Weights of a small self-supervised image encoder.
Model: 2.28M parameters, 32-pixel images, patch size 4, widths [192].
Data: 395000 training examples, 10.0 epochs.
Rows from block 13, named by matrix and row number. Each number is 128 + 32 x the weight over its row's rms, rounded and kept within 0 to 255. All counts start at 0. After the name is the row's rms in percent of the matrix's.
# pw: pointwise conv (model.blocks.13.pw.weight, 192x192x1x1), inputs 156-191
pw.14 094 [156 102 100 158 177 120  98 166 132 101 155 150 134 110 135 139 160  73  79 154 139  98  76  89 142  74 116 124 137 106 173  71 133 124  92  87]
pw.15 095 [ 95 128 132 102  70 140 137  83 125 176 119 116 126  28 128 131 109  92 167 160 129  81  97 151 127 128 167  90 162  71 119 119 137 188 107 157]
pw.16 097 [101 121 157  96  64  99 152 155 179 151 162  95 126 120 142 115 139  95  65  99  93 125 102 128 111 204 117 121  89 209  99 163 143 101 106  99]
pw.17 107 [166 153  84 120 119 105  99 164 140 115 114  48 125 135 114 150 141 139  77 113  67 117  90  81 120 184 109  81 191 122 125  54 134 128 130  45]
pw.18 092 [206 140 122 134 147 116 143 132 130 106 132  74 141 118 128  87 113 119 116 144 120 131  44  93 127  74 120 127  80 159 118 112  98  81  90  85]
pw.19 101 [156 133 118 148 196 145  97 147 138 113 126 150 122 147 114 102 107 140 100 139  83  89 122 163 114  63 159 111 132 146 115 113 100 154  99  71]
pw.20 112 [112 135 108 125  90 101 123 150 123 100 125 129 128 147 132  96 128 127 160 158 107 134  75 108 130 106 134 134  94 125 115 100 186 124 120 151]
pw.21 099 [169 109  98 129 168 163 121 162 116 118 133 127  89 138 154 126 112  96  73 112 123 108 147 244 110 110 187  97 157 135 177  91 106 108 166 136]
pw.22 072 [109 124 128 150 113 168 149 121 143 175  95  88  90 161 117 182 146 108 129 115 149 100 143 141 124 130 103 113 138  98 163  84 148 117  92 139]
pw.23 103 [128 128  86 123 127 143 104 175 134  53 130  69 169 137  98 132 188 191 105 163  94 129 147  73  93  89 149 177 155 149 155 207 130 140 146 226]
pw.24 113 [136 114 112  96 139 143 108 171 139 129 115  58  94 144  98 169 195 112 115 117  96 116  89  91 122  88  92 126 135 102 133 102 127 116  73 125]
pw.25 081 [124 113 141 110 119 138 145 172 130 114 217 142 100 104  85 118 140 104 122 121 143  83 148  99 116  95 160 138 138 116 120 132 160  74 126 118]
pw.26 098 [148 151 121 142 112 112 111 105 143 113 129 168 198 132  81 150  81  98 128 165  98 126 156  75 166 134 176 106 109 118 169  58 103 126  61 106]
pw.27 108 [172 106 137  91 114 152 122  98 123  78 143  35 206  93  79 148  97 108 112 101 138 105  65 103 166  88  68  83 112 149 101 139 126  99 118 134]
pw.28 105 [185  61 104  90 143 105 136 178 144 103 140 129 108  65 113 143 183 115  91 136  87 135 183 180 127  71 153 135 124 151 134 122 168 113 129 135]
pw.29 093 [139  98 124 147 102 139 151 163 182 108 105 148 102  66 162 138 154 114 185 134 132 125 104  95 151 112 145 141 124 114 134 117 129  99 134 123]
pw.30 101 [132 151 147  88 100 159 115 134 130 145 137 124 121 134 110  84 142  87 128  86  73 142  90  82  95  88 131  96  79 173  94 141 128  93 133  74]
pw.31 107 [145  81  55  81 102 154 120 143 159  67 112  96 119  98 120 127 155 119 129 101 167 145 119 196  98 132  80  84 130 130 129 114 217 145  55  84]
pw.32 090 [135  85 146 130  88 118  88 171 110 115 255 123 161  91  88 183 148  87 108 161  95 141 140 131 100 122 184 164 144 132 113  84 148 120  87 123]
pw.33 111 [128 191  93 104 138 131 103  66 120 135 145 106 110 102 104  92 136 117 124 131  91 124  90 105 146 158 106 149 134 140 149 111 155 133 104 101]
pw.34 102 [116 127 135 115 127 124  68 118 113 159 128  95  99 103 112 159 101 123  96 114 145 119 141  98  94  81 186 152 108  92 109 181 141 129 117  80]
pw.35 102 [150 139 106 140 131  90 123 141 110 108 129 175 143 169 140 105 146 122  99 145 108 123 121  95 142  90 127 103 151  81 149 136 187 123  91  97]
pw.36 081 [124 110 106 159 123 123 101 132 140 117  41  75 109 108  81 150 181  91 142 123 116  77 112 154 138  69 152 110 150 139  97 131 164 145 109  83]
pw.37 123 [122 225  96 112 140 106 123  54 113 131 106 123 131 154  92 132 106  97 134 107 133 132 109 116 148 186 114 175 152 166  98 127 100  93 102 137]
pw.38 098 [116 160 130  96 133 191 146  72 101 102 118 183 136 106 103 152 140 143  81 156  96  95  96  59 145  84 158 172 148 124 128 120 113 130  92 121]
pw.39 106 [109 102 105 142 156  93 125 155 111 150 147 111 130 167 124 139 121 139  88 130 156  92 144 210 124 134  90  99 145 109 117 123 160 122  84 196]
pw.40 098 [127  98 114  75 128 188  55  60  98 148 113 136 130  93 158 135 132  78 141 109 142 153 143 141 104 144 118  99 123 216 109 128 100 185 119  80]
pw.41 102 [153  89 103 103 113 116 149 155 142 116 120 155 106 195 156 125  99 110 151 125 163 147  92 145 161 105 120  74  39 108 143 176  80 111 107  74]
pw.42 100 [192 149 147 147 119 123  98 169 137  85 110 136 118 125 153 134 109  83 123 190 104 130  64 133 152 135 165 163 161  52 170  93 186  87  95 105]
pw.43 110 [112 133 119 159 107 157 188 170 125 109 123 111 140 175 193 150 119 144  90 133 175 144  71 169 191 175 121  66 169 148  92 107 152 113 166 100]
pw.44 094 [134 134 135 153  95 188 167 170 132 131 121 116 130  94 125 183 104 128 126 167 100 109 138 157 142 155 126 116 106  97 158  66 158 132 118 109]
pw.45 100 [100 154 111 135 117 107 133 127  84 115 138 149 131  92 184 151 145 141  71 130 125 184 155 113 186 128 219 116 132 140  99  57 162  72 138 150]
pw.46 102 [161 108 123  94 164 130 114 146 111 211 148 145 190 121 177  89 122 102 132  91  89 178 144 178 137 158 107 100 101 126 137 153 136 159 146 102]
pw.47 099 [110 137 138 128  62  89 158 162 121 122 127  98 106  86 115 121 118 101  68 186  99 142 118  84 110 113 102 110 153 111 129  98  66 156  87  99]
pw.48 096 [143 188  57 138 120 106 161 132 103 109 123 121 139 121 192 142 118 107 176 145 137 114 195 194 111 163 146  88 174 144 106 106 138 127 129 120]
pw.49 104 [145  78  68 134  77 116 113 163  84 115 130 236 134 114 112 111 134 100 137 110 116 112 116 104 142  78  70 110 130 120 111  97 117 125  96  99]
pw.50 107 [ 88 153  91 144 125  85 135 152  93 147 143 141 182 234 116 144 185 118 146 123 111 148  97 120  86  96 165 115  90 121 134 127 110 120 164 119]
pw.51 101 [175 145 115 203 141 135 114 125 219 147 133 127 116 104 120  96 111 109 122 216 157 149 125 197 129 158 142  68 127 138  75 142  70 124 130  89]
pw.52 109 [109 125 189 122 147  90 119 141 100 153 130 105  71 111  74 157  86  49 146 123 128 158 130 113  78  88 167 122  62  82 191 145 172 137 114 128]
pw.53 106 [140 143 152 123 131 106 173  91  68 162 111  84  80  96 101 149 143 124  89 120 175 161 220 139 139 140 134 136 143 134 144 142 131  96  97 179]
pw.54 103 [122 102 111 168  77 120 137 162 119 164 149 147 172 131 131  94 111  68 124 134 195 134 131  54 107 106  96  79 103 193 132  58 136  80  82 123]
pw.55 115 [144 109 150 163  38 125 111 129 147 118 143 108  89 118 150  81 123 162 110 123 163 138 124 125 163 178 147 151 119 131 130 141 150 119 156  59]
pw.56 102 [152 165 154 150 156 102 173 165 144 114 150 129 171  79  92 112 115 132 104  96 136 144 168  60 118 187 131 126  82  76 117 147 103 151  78 150]
pw.57 103 [ 90 135 105 132 163 140 175 145 157 131 156  82 172 102 124 200 124 133  79 124  71 129 151 118 124 152 148 154 125 149 106 156 107 144 141 150]
pw.58 086 [173  92 101  81 133 172 139  88 206 136 119 156 127 130  92 158 113 114 136 100 170 115 108 118 142 126 111 133 119 138 143 110 159 109 164  77]
pw.59 092 [111 133 132 138 153 178 165  87 107  98 128 147 143 109 177 155 169 104 106  82 129 153 132 133 100 104 136  82 126 164  80 135 134 146 126 114]
pw.60 110 [120 111  86 139 154 122 123 125 129 103 139  79 130 169 108  73 112 183 122  77 161  99 131 129  99 130 126  91  70 128 153 123  99 119 120 179]
pw.61 099 [120  81 107 125  56  96 151 159  85 193 143  97 116 117  94  95 104 121  91 104 192 126 120 122 141  81 107 123  97 160 105  89 103 129 153 114]
pw.62 104 [187 114 117 115 109  98 176 133 138 141 155 128 146 146 119 150 106 174  91 138 161 133 126 220  97 154 110 147 125  79 137 104 128 145 108  41]
pw.63 096 [158  96 103 101  92 101 128  76  89  89 128 134  79 164  81 103 103 116 171 148 144 137 110 142  97  72 155  92 122 169 107  99 193 134  88  42]
pw.64 092 [139 117 138 161 141 112 108 118 144 174 131 134 116 103 208 123 119 186 194 126 107 177 134 101 122 119 144 111 144 148 165  96 138  96 122  85]
pw.65 092 [136 130 134 140 155 124 109 122  85  88 111 128  95 120 149 142 124 159 120 125 121 140 139 147  59 112 197 162  97 185 157 113 113  99  83  90]
pw.66 106 [133  90 148 129  97 109 161 148 165  84 143 133 139 134 162 142 166  95 155 132 142 114 115 107  81 201 155 106 120 134 100 108 159 101 127 141]
pw.67 102 [162 117 121 136 158 102 186 166 177 164 123  90 103 115 138 124 165 133  98 125 191  79 147 133  59 113 130 165  62 125 149 159 122 113 139 169]
pw.68 104 [109  99 130 171 129 147 167 100 133  86 129 122 161  73 146 129 149  86 166 154 111 144 132 112  86 145 180  92 192 113 152 110 167 120 135 130]
pw.69 100 [127 102 132 131 123 166  64  76 142 125 123 117 167 113  58 142 159 156 153 190 126 144 134 104 125  95 180  94 155 148 150 143 116 130 135 202]
pw.70 080 [ 80 114 131 113  99  88 171 162 154 192 165  98  60 101 221 146 123 159 125 107 114  87 124 114 104 161 158 128  93 169  82 121 109  98 119 130]
pw.71 105 [171 148 148 155 152 152 139 170 131  56 139 119 133  55 175 132 118 130  97 107 203  87 136 137 130 239 128 179 120  86 101  84 151 140 122 107]
pw.72 108 [128 169 105 129 116 222  65 123 141 121 127 121 139 155 126 188 152 129 144 192 112 145 117  96 166  67 132  95 143  99 140 149 119 161 123 150]
pw.73 094 [180 172 174 129 163 144 150 155 112 131 139 117 168 137  89 134 143 116 153  93 117 180 101 205 107  92  99 137  86 125 115 104 139 122 122  60]
pw.74 079 [117 101 166  88 101 128  95 168  86 171  98 140 112 103 151 155 140  88  98 128 120 107  78 125 133 113 156  37 136 156  41  88 123 135  61 113]
pw.75 094 [165 177 162 104 109 162  99 142 137 100 133 120 195 113 124 171 143 133 146 147 142 156  92 147 171 127 159  85 146 148  83 128 190 140  60 119]
pw.76 120 [154  93 135 151 136 141 173 102  85  99 121 142 160 143 123 137 128 124 124 120 152 109 133  66  89 155  83 113 123 101  95 125 115 139 100 151]
pw.77 108 [117 161 178 130 138 106 142 117 124 154 116 118 158 110 127 151 128  79  88 104 139 127 139 146 178 194 145 117 180 127  98 106  82 127 131 203]
pw.78 096 [144 122 161  95 148 114 145 164 132  93 147 136 176 160 132 126 118  90 188 110 126  93 122 112 132 148  99 104 136  73 140 116 175 108  96  14]
pw.79 098 [152 150 163  73 159 184 125 129 168 190 124 112 130 153 109 114 118  99 108 132 125 139 158 188 114 127 107 109 114 108 123 157 141 113 143 124]
pw.80 113 [159 103 130 128 123 125  89 106 174 165 143 145 119  70 125  90  64 134 140 144 112 132 136 150 155 162  99 171 101 148 216 121 169 133 124 132]
pw.81 104 [133 119 143 140 109 119 123 128 145  85 133 139 117 106 107 140  90 101 110 121 193 147 158 141 162 184 187  60 132 105 107 141 161 145 198 147]
pw.82 110 [153 143 144  99  89  39 121 124 134 100 113 147 100 111 161 111 138 118 151 187 134 113 157 141 115 160 157 151 122 168 117 130 163  72 136  32]
pw.83 094 [ 94  82 111 100 158  51 164 132  91 171 143 111 149 117  71 127 132 133  99 153 107 140 132 162 134 100 116  78 119 221  98 181 104 137  84 168]
pw.84 085 [148 124  67 135  86 118 125 145 141  87 159 141 100 150  47 170 124 128  62 182  88 110  79  97  88 131 101  62 123 143 139 116 129 192  77  55]
pw.85 106 [154  65 130 127 114  88 170 112 114 131 134 120 136 166  71 135 136 113 125 120  97 106  90 143  88 155  55 100 120 136  93  70 155 139 123 162]
pw.86 102 [ 95 159 130 219 106 110 143 141 185 134 100 147 118 134 112 151 134  89  91 142 161 108 117 143 120 125 115 123 156  75  64 130 175 143 160 152]
pw.87 098 [107  80 151 140 149 122 139 138 135 100 102  41 146 113 173 111 131  63  55 121 142  79  86 122 135 161 103  98 116 150 139 144 104 122 124  42]
pw.88 095 [161  64 121  97  90 105 117  81 117 144 131 126 190  84  86 181 107  91 125 121  53 110 107 167  84 157  83 138  36 141 115 145  82 112 133 131]
pw.89 113 [127 118 114 140 104 116 134 116 128 140 110 145 213 177 113 163 131  86 146  92 108 103 149  53  44 108 117 169 115 115 159 106 150 106  80 112]
pw.90 080 [140 141  91 111 127 140 107 109 118 187 111 110 134 120 101 158  77 106 154 106 126  74 124 104 152  81 151 115 127 106  57 154 169 172  53  87]
pw.91 091 [147  83 162 167 187 117 173 139 125 113 147 158  93 126  73 116 142 110 177 139 148 121 128 163 116  93 134 165  69 124 128 138  35 142  79 171]
pw.92 106 [146  69 123 140  98 137 143  96 136 113 139 136 102 127 127 152 111 142 150 114 108 138 211 149  97 163  95 134 126 131 137 137 161 140 154 171]
pw.93 119 [159 109 131  99 169 160 104 112  73  77 187  41 160 122 153 110 114 178 119 136 126 124 155 117 112 136 167  97  81 156 120 122 123 129 145 158]
pw.94 112 [122 111 106 175 127 196 116 103 134 170 105 123 135 182  61  92 106  59 118 173 147 106 142  59 165  48  74 112 136 125 154 147  68 107 124 160]
pw.95 095 [175  75 174 181 150 183 149 145 137 104 103  78 140  30 109 129 120 114 127 122 140  82 104  83 139 166 179 101 176 137 115 116 126  97 109  61]
pw.96 091 [ 83  92 153 196  71  95  84 133 144 166 139 139 148  99 102 140 181 140 138 134 122  95  96  87 140  66  60 100 109 131 139 146 148  97  76  94]
pw.97 086 [156 166 207 115 122  82 206  99 126 153 100 152 185  75 146 117 113 122 220 104 143 149 131 129 166 175 145 175 127  65 118  79 161  96  92  21]
pw.98 090 [127 126 114  87  94 133 110 152 130 122 157 117 112 114 105 115  94 176 157 128 122 135  74 115 187 120 126  38 114 151 189 123 121 146 118 108]
pw.99 089 [152 111 145  94 166  91 166 133 136 170 118 144 120  91 223 179  94  75  96  46 110 117 152  77 138 146 118 129 133 217 160 148 152  84 116 131]
pw.100 095 [154  94  93 134 147 127 133 118 117 147 140 102 185 119 148 154 138 122 126 107 130 160  98 113 130 124 151 121 172 131 118 117  72 119  78  97]
pw.101 106 [137 184 142 171 145 189 212 114  85 138 127  94 138 140 162 196 102 161  76 150 121 104 154 138 125 150 124 137 122 111 120  44 186 110 152 110]
pw.102 081 [133 136  94 166 139  86 124 176 141 124 111  85 126 154 118 118 108 144  91 127 159 161 150 148 137 116 170 134 143 206 119 143 136 171 136 148]
pw.103 103 [130 148  81 109 154 108 107 192 100 134 163 138 120 162 119 113 166 119 163 140 104 123  71 113 122  98  75  97 118 174 116  67 130 169  68  92]
pw.104 091 [ 99 123 127 133 190  85 159 137 109 132 126 137 122 117 129 116 140 127  91 154 149 146 133 141 132  61 123 129 143 120 173 110 133  98  90  81]
pw.105 083 [143 107  96 108 142 177  88 160 169 169 114 139 136  83 124 191 110  79 128 187 144 134 173 117 153 168 123  62 160 109 185 129  93 135 119 185]
pw.106 081 [153 197 127 109 193 106 110  90 150 119 158 114 154 131 176  99 165  75  74  99  87 119 109  96 130 105 152 118 147 135 137 110 142 111 144  78]
pw.107 092 [ 98  71 113 109  86 165  80 163 110 158 108 115 188 168 165 122 168  87 162 122 121  96  89 107 112 163  87 210 132 162 194 163 154 147 123 133]
pw.108 097 [140 100 122 175 137 161 183 130 166 136 130 127 106  91 167 136  51  91  94 165 132 144 186  99 141 142 151 141 139 135 164 100 177 112 161 118]
pw.109 103 [185  87 129 159 110 136  97 145 135 139 124 123 129 143 144  97 120 108  87 124 109 165 103 107 106 118 147 116 118 116 120 111  74 123 168 142]
pw.110 110 [ 84 130 135 123 115 123 170 135 177 114 126  77 135 172 151 114 104 162 179 103  99 168 178 160  90  98 126 142 114 115 140 149 137 121  95 159]
pw.111 087 [151 114 129 110 130 190  73 146 116 133 143 133 141  92 113 107 157 114 111 142  57 124  93  82 172 122 120  97 146 154  59 188 134 175  83 121]
pw.112 111 [145 113 109 184  95  74 175 158 167 146 108 138 166 103 138 127 145 113  94  85  84  40 123 103 132 109 150 193 106  96  78  95  96 114 119  87]
pw.113 098 [187 110 178 203 142 164 105 118 131 210  95 161 156 166 160 136 158 125 164 149 125 129 132 101 154 123 153 144 148 121 122 137 170 126 150 114]
pw.114 092 [138 116 156 152 137 152 120  72 141 113 151 129 167  94  80 189 111  88 100 117  93 121  49 153 100 136 128  64 176 169 148  82 107 156 113  80]
pw.115 104 [163 140 112  65 139 136 140 117 108 174 112 143 152 115  97 119 171  99  58 105 100 134 153 151  70 139 162 127 150 187  91 116 212 128 125  84]
pw.116 085 [149  72  88 150  66 109 127 143 133  76 153 152 127  67  38 134  95 114  83 124 137  81  81  75 115  85 116  97 177 132 238  34 174 184  90  94]
pw.117 111 [106 110 164  57 135 120 153 166 120 160 119 145 158 123 139 139 120 113  96  76 105 181  89 152 121 108 153  93 140 104 123 189 127 116 133 168]
pw.118 103 [148 137 115  91 123 144 146 152 130 162 117 201 114 166 125 134  87 120 172 163 129  68 104 125 143  92 152 110 107  98  97 197 127 139 157 105]
pw.119 095 [158  97 154  93 164 115 131 157 130 154  63 123 134 111 110 120 167 100 122 119 100 123 120 144  83 131  78 164 126 103 172  72 103  96 117 113]
pw.120 089 [157  83 132 122  91 159 143 102 113 172 154 126 141  71 139 106  96 110 103 109 151  92  92 113 136 119 145 101 177 158 150 135 100 134 172 145]
pw.121 113 [136  57  94 149 130 138  83 112 134 128 138 159 118 189 139  92 130 119 145 129  97 105 127  95 103 150 109 124 175 147  99 127 120  90 120 144]
pw.122 095 [132 106  89 183  90 182 125 191 128 163 111 137 143 130 106 109 115 119 113  90 115  63 116 131 180 104 163  99 148 118 117 148 139 117 114 147]
pw.123 108 [167 105 131 139 117 188 140 108 168 143 111 120  88  78 169  78 110 144 139  42 196 139 102 132 152  79  93 162 171 138 123 120 120 106 117 124]
pw.124 095 [131 134 126  83 121  88  63 111 134 135 139 115 193 106  99 165 137 144 148 111 107 138 110 168 139 120 100 156 159 173  97  93  78 139  89  60]
pw.125 084 [179 124 107 143 104  81 141 180  94 108  99 122  93 155 136 133 174  68  84 104 121 151 141  87 124 114 121  91 127 135 147  85 139 172 108  85]
pw.126 104 [156 113  79 119 171 156 148  97 132 100 141  95 119 116 144 141 170 131  64 151 115 119 112 126 132 109 164  98  93 126 136 139  97 152 126 125]
pw.127 095 [162  82 162 111 144 118  94 141 171  85 135 144 147 129  97 115 123  81  92 150 119 158  68 139 120 132 106 143  96  85 105 121 136 129 101  71]
pw.128 105 [173  92 155 124 106 119 113 175 125 143 147 175 100  73 135  80 166  96 107 136 116  87  85 131 151 134 185 134 128 163 151  69 152 103 153  73]
pw.129 105 [ 90 173 153 201 193 100 115  88 133 147 131  87 157 190 105  69 110 118 132 133 126 104 106 103 174  75 114 174  57 147 165 162 136 118 141 168]
pw.130 092 [122 141 143 190 148 105 124  99 147 143  96 128  87 116 200 104  84 112 111 111 132 101  99 112  93  85  77 137 120 222  75  68  71 122  92  66]
pw.131 101 [103  86 106 106 148  83 185 169 177 138 112  90 178 194 119 139 168 112  70 103  98 111 130 120 157  95 216 137 108 195 167 132 118 132  72 167]
pw.132 089 [179 105  90 141 135 185 114 185 179 197  99 112 150  77 122 149 122  76 101 120  94 131 161 139 138 117  49 123 115 165 149  78 130 154  97  53]
pw.133 125 [108 148 140 129 169 123 113  89 150 134 118 128 134 117 157 129 133 147 135 110  84  92 132 174 119  95 115 127 178  86 105 120  97  87 179 189]
pw.134 088 [148 128 144 109 134 123 119 114 180 154 149  65 108  78 136 120  76  92 122 113  82 169 110 168 107 174 146 103 113 139 145 118 114 159 105 156]
pw.135 094 [132 155 131 117 163 235 131 125 110 157 140 121 120 109 114 156 133  94 194 144 134 138 172 212  85  82 103 126 181 130 174 130 102 146 167 141]
pw.136 095 [129 114  83 243 103 145 101 164 130 113 141  68 115 147 108 126 141 116  93 114 129 141 157 175 134 160 106 146 160  67 132 164  93 131 146 123]
pw.137 112 [ 77  78 156 196 109 113 162 109 161 133 149 170 185 135 121 113 107 105 221 124 112  96 106 121 143  88 185 151 112 101 179 119 127 166 108 115]
pw.138 115 [203  95 132 115 125 114  91  90 104 110 101 202 138 169 161 119 135 161  87 126 119 125 137  88 125 127 111 125 128 101  94 116 125  85 182 156]
pw.139 091 [160 108 108  89 101 120 138 121 106 143 140 120 166 136  93 195 129 100 134 108 142 147 220 135 190 152 117 125 189 146 125 138 139 123 140 115]
pw.140 104 [140 153 147 113  86 158 134 149 110 136 118  78 159 141  91 140 138 105 178 124  97 118  59 105 146 151 227  76 121  98 134  76 151 136 149  96]
pw.141 091 [132 202  85  59 136 153 120  95 109 131 162 129 128  81 109 117 149 141 186 100 110 138 176 156 104  75  59 145 172 148  97  94 163 131  96 121]
pw.142 091 [144 152 130  71 148  80 120  81  97  99 152  99 131 159  89 136 112 143 144 129 153 119 142 111  28 125 108 140 136 124 193 116 141 140 115 120]
pw.143 128 [141  79 127 120 113 111 154 122 133 128 122  83 112 133 117 149 140 136  96  88 141 102 167 139 136 103 100  68 120 128 146  93 120 138 176 142]
pw.144 102 [163 184 130 173 147 118  98 167  82 188 104 147 165 148 140 108 161 117 107 137 100 152 138 111 154 106 105 118 119 168 129 160 109 161  72 181]
pw.145 088 [145 138 108 186 111 136 135 111 103 113 102 104 171 124 124 152  95  41 121  73 111 143 117  89 119  58 114 199  79  95 104  68 117 154  79 112]
pw.146 087 [168 119 129 180 129 151 152 161 121 192  35  80 184  50  98 123  97 116 120 134  72 145 130 111 152 166 166 136 154  90 107 123 134  92 114  91]
pw.147 110 [166 153 165 157 163 102 101 153 111 174 145 113 131 110  99 141 129  49 142 115  81  78  53  60  93 196 142 114 183 131 125 121 176 108 160  45]
pw.148 089 [174 142 159  89  95  97 123 174 117 163 135 161 106 125  59 116  98 174 134 136 168 141 105 116 199 101 126  94 114  89 129 103 124 115 100  54]
pw.149 105 [130  92 191 125 185  44 111 122 150 127 118  83 187 154  71 108 161 107 114 169 100 150 123 168 128 125  62 174 141  90 150 119 136 132 126  90]
pw.150 109 [101 131 144 126 134  73 132 164 104 127 151  92 204  72 156 138 144  92  62 128  76 106 209 132 122 133 179 127 136 180 126 117 143 176 101 189]
pw.151 084 [124 144  92 128 104 167  87 179 102 118 129  22 105 157  88 135 126 119  82  86 102 182  72  91 189 125 158  96 189 142 127 104  92 172  73  79]
pw.152 096 [138  84 119  87 146 154 140  30 141 215  94  84 150 147 148 152  87  86 114 132 141 141 145 149 172 107 124 116 101 186 115 122 124 135 144 134]
pw.153 120 [162 115 125 139 123  99 155 105 130 114 128 130 188 133 132 125 168 108 133  98 126  95 178  99 101 149 148 148  94 181 203  84  97 170 129 190]
pw.154 103 [ 94 212 146 152 147  71 116 174 102 151 130  49 139 149  92 148 162 110  93 150  86 150  92  92 154 155 119 116 133 163 111 114 105 117  97 113]
pw.155 079 [151 135 130 144 143 149 144 148 145 126  93  59 120  52 118 113  80 114 119 105  97 177 104 114 137 121  95  78 125 224 139 130 163 141  93 116]
pw.156 096 [130 115 162 135 126 119  96 134 194 133 121 106 123 101 122 103 147  57 137 147 182  96 124  75 101 126 192 113 101  95  94 120 223 126 111   9]
pw.157 114 [133  61 162 150 141 137 128 129 129 159  78 189 158 118 120 165 134 141 143 148 121  87 109  75 116 104 129 118 110  93 142 131 134 163 148 115]
pw.158 105 [174 131 116 126 105  99 166  87 123  83 100 172 133  98 126 142 119  25 180 184 115  85  84 145 118  93  80 158  74 139  83 101 131 125  98  99]
pw.159 094 [130 138 134 117 130 145 145 115 128  82 120  68 161 123 146 136 120 100 134  58 128 143 173  66 151 126 126 106 134 193 134 140 124 160 111  65]
pw.160 098 [168  79  58  99  87 134 131 176 152 123 108 107 104  84 120 123 135  73 135 146 107 171 119 157 186 150 157 110 120 134  95 128 128 108 164 143]
pw.161 088 [114 120 156  85 104 131 189 133 160 132  79 189 155  94  93 129 159  89  99 121 112 132  75 164 139 127 101 114  97 145 120 136 100 161 171 109]
pw.162 107 [ 66 128 135 137  85 147 125  83 182 127 142 124 126 166 145  72 121 147 118 129 117 163 125  67 147 115 123 190 112 154 147 129 132 110 149 111]
pw.163 083 [106 108 121  79 176 115 123 166 105  92 137 141  50 127 124  69 116 124  76 115 119  81 128 110 104  49  58 124 139 121 118 106 134  92  48  81]
pw.164 087 [101 116  94 217 102 170 142 196 112 166 128 128 122 153 128 140 177 131 107 133 155 144  76  48 124 139  71 152 134 115 173 146  57 119 129 141]
pw.165 100 [144 116 113 151 135  86 173 148 106 114 165 116 105  85 148 166 149  81 146 115  99 138 143  85 163 103 168  65 134 165 157 134  70 147 137  96]
pw.166 113 [135 125 163 139  98 155  71 143  99 140 117 105 145 147  97 111 124 148 104  81  91  94  91 149 128  34 101 173 152 172 122  98  60  54 122 157]
pw.167 095 [170 131 153 185 150 210 110 194 106 152 145 116 137 111 183  58 134  73 159 114 133  56 160  72  71 128 130 117 128 163 155 148 100 132 148  98]
pw.168 090 [133 115 131 183  75 101 133 178  95  88 151 154 137 155  80 143 130 127 114 134 102 130  69  51 128 115  88 155 109 134  81  83 129 123  76  89]
pw.169 109 [161 117 133 171  97 114 169 156 224 129 135 166 132 131 141 128 105 108 102  97 157 130 150 124  98  89 118 181 138 107  97 133  91 129  58   3]
pw.170 110 [107 146 126 183 154  89 112 104 120 145 150 121 121 175 165 133 120 167 113 172 103  69 103 118 116 127 129 107 113 102 113 141 140 166 142 114]
pw.171 140 [146  53 146 130 143 109 147 113 148 126 128 129 184 126 183 105 128 170 107 102 137 149 167  98  94 195 168 123 171  68 139 185  55 121 170 180]
pw.172 130 [185  83 137 116 143 116 145  92 130 151 130  55 140 133 167 113 153 142  85 103 137 102 113 158 141 132  87 169  94 116 145 136 127 140 149  93]
pw.173 089 [128 130  97 177 127 189 131  69 161 144 119  89 117 162  92 125 141 111 142 189 160  94 108 118  70  11 141 142 120  81 177 110 168 194 136 173]
pw.174 097 [123  93 118 134 137 106 150 186 138 134 102 102 114 133 129 205 129  92 131 131 115 125  92 119 129 116 114 131 128 102 185 159  76 114 118 125]
pw.175 104 [127 142  89 215 139 123 192 140 109 117 158 104 124 103  85 209 130 109 165 117 105 154 115 124 123 147 153 152 140 175 156 102 132  97  92  42]
pw.176 088 [139 147 111  71 114 178 122 145 141 142 140 129 159 106 163 124 151  90  82  92 123  96 142 146 140  85 127 144 115 176  82 115 126 147 131 142]
pw.177 092 [208 124 152 111 170 151 176 126 135  47 130 126 101 101 164 190 119 133 150 123 108 103  44 102 159  58 106  91 124 191 104 115 122 143 104 141]
pw.178 090 [147 119 125 117 123  77 131 124 134 125 137 124  86 172 119  99  79  91 127 150 100 142 153 156 168 189 154 109 173 125 138 134 117  88 178 138]
pw.179 092 [154 109  48  76 115 146  87  96 122 107 107 111 137  45 148 158 133 131 152 145 136 183 161 154 129 173 233 140 173  81 121 135  90 185 120 189]
pw.180 079 [103  91 147 149 164 134  80 124 147 195 153 144 191 129 107  78 117 132 229 101  57  89 131 188 104  91 165  81 115 139 105  69 132 118 118 133]
pw.181 102 [156 114 101 136 138 101  76 122 147 107 123 189 167 161 120  90  97  50 124  91 100  80 127  83 124  54 110  77  97  70 169 175 114 138 161 132]
pw.182 107 [119 139 131 174  82  75 132 145 123 175 151 139 115 135  62  76 101  69 101 100 153 124  61  72 142 120 117  82 124 126  97 116 145  97  89 161]
pw.183 091 [141  84 160 156 145 121 104 143 115 195 165 145 130  82 142 105 103 102 145 109  99 144 106 181 220 156 132  75 104 115  47  84 104  74 134 157]
pw.184 086 [127 119 161 110 177 108 113  99 136 150 152 111 159 136  91 100  82  53 136 136  76 130 124 122  66 173  55  51  72 170 146 142 134 143  99 118]
pw.185 094 [104 139 108 105 140  89 160 128 127  86 120 139 124 110 101 104 159 108  97 119  82 112 131 132 126 106  37 152 122 121  91  61 113 115  89 146]
pw.186 104 [125 100 119 137  94 135 147 135 126 143 105 142 184 140 116 100 111 193 133 141 120  85  90 101 107 141 105 121 113 187  93 159 174 127 135  47]
pw.187 087 [128 108 136 138 125 120 147 183 131 132 117  93 119 114  57 152 158 137 135 116 143 137 140  80 140  72 132  99 112 121 111  78 122  98 114 157]
pw.188 106 [134  99 129 122 110 209 153 134 123 121 125 163  76 124 100 109 140 106 107 111  98 118 142 204  91  85 124 129 123 109 125 162  55 142 152 103]
pw.189 111 [134 128 166 157 140  94 139 132 144 101 125 175 125  77 145 141 157 140  88 172 140 100  66 192 104 107  95 131 103  96 102 222 148 124 144 139]
pw.190 097 [143 141  94 143 159 147 119 140 113 137 109  93 119 110 120 148 113 133 162  99  72 114  81 131 130  61 134 112 121 151 132 141  70 107 103 123]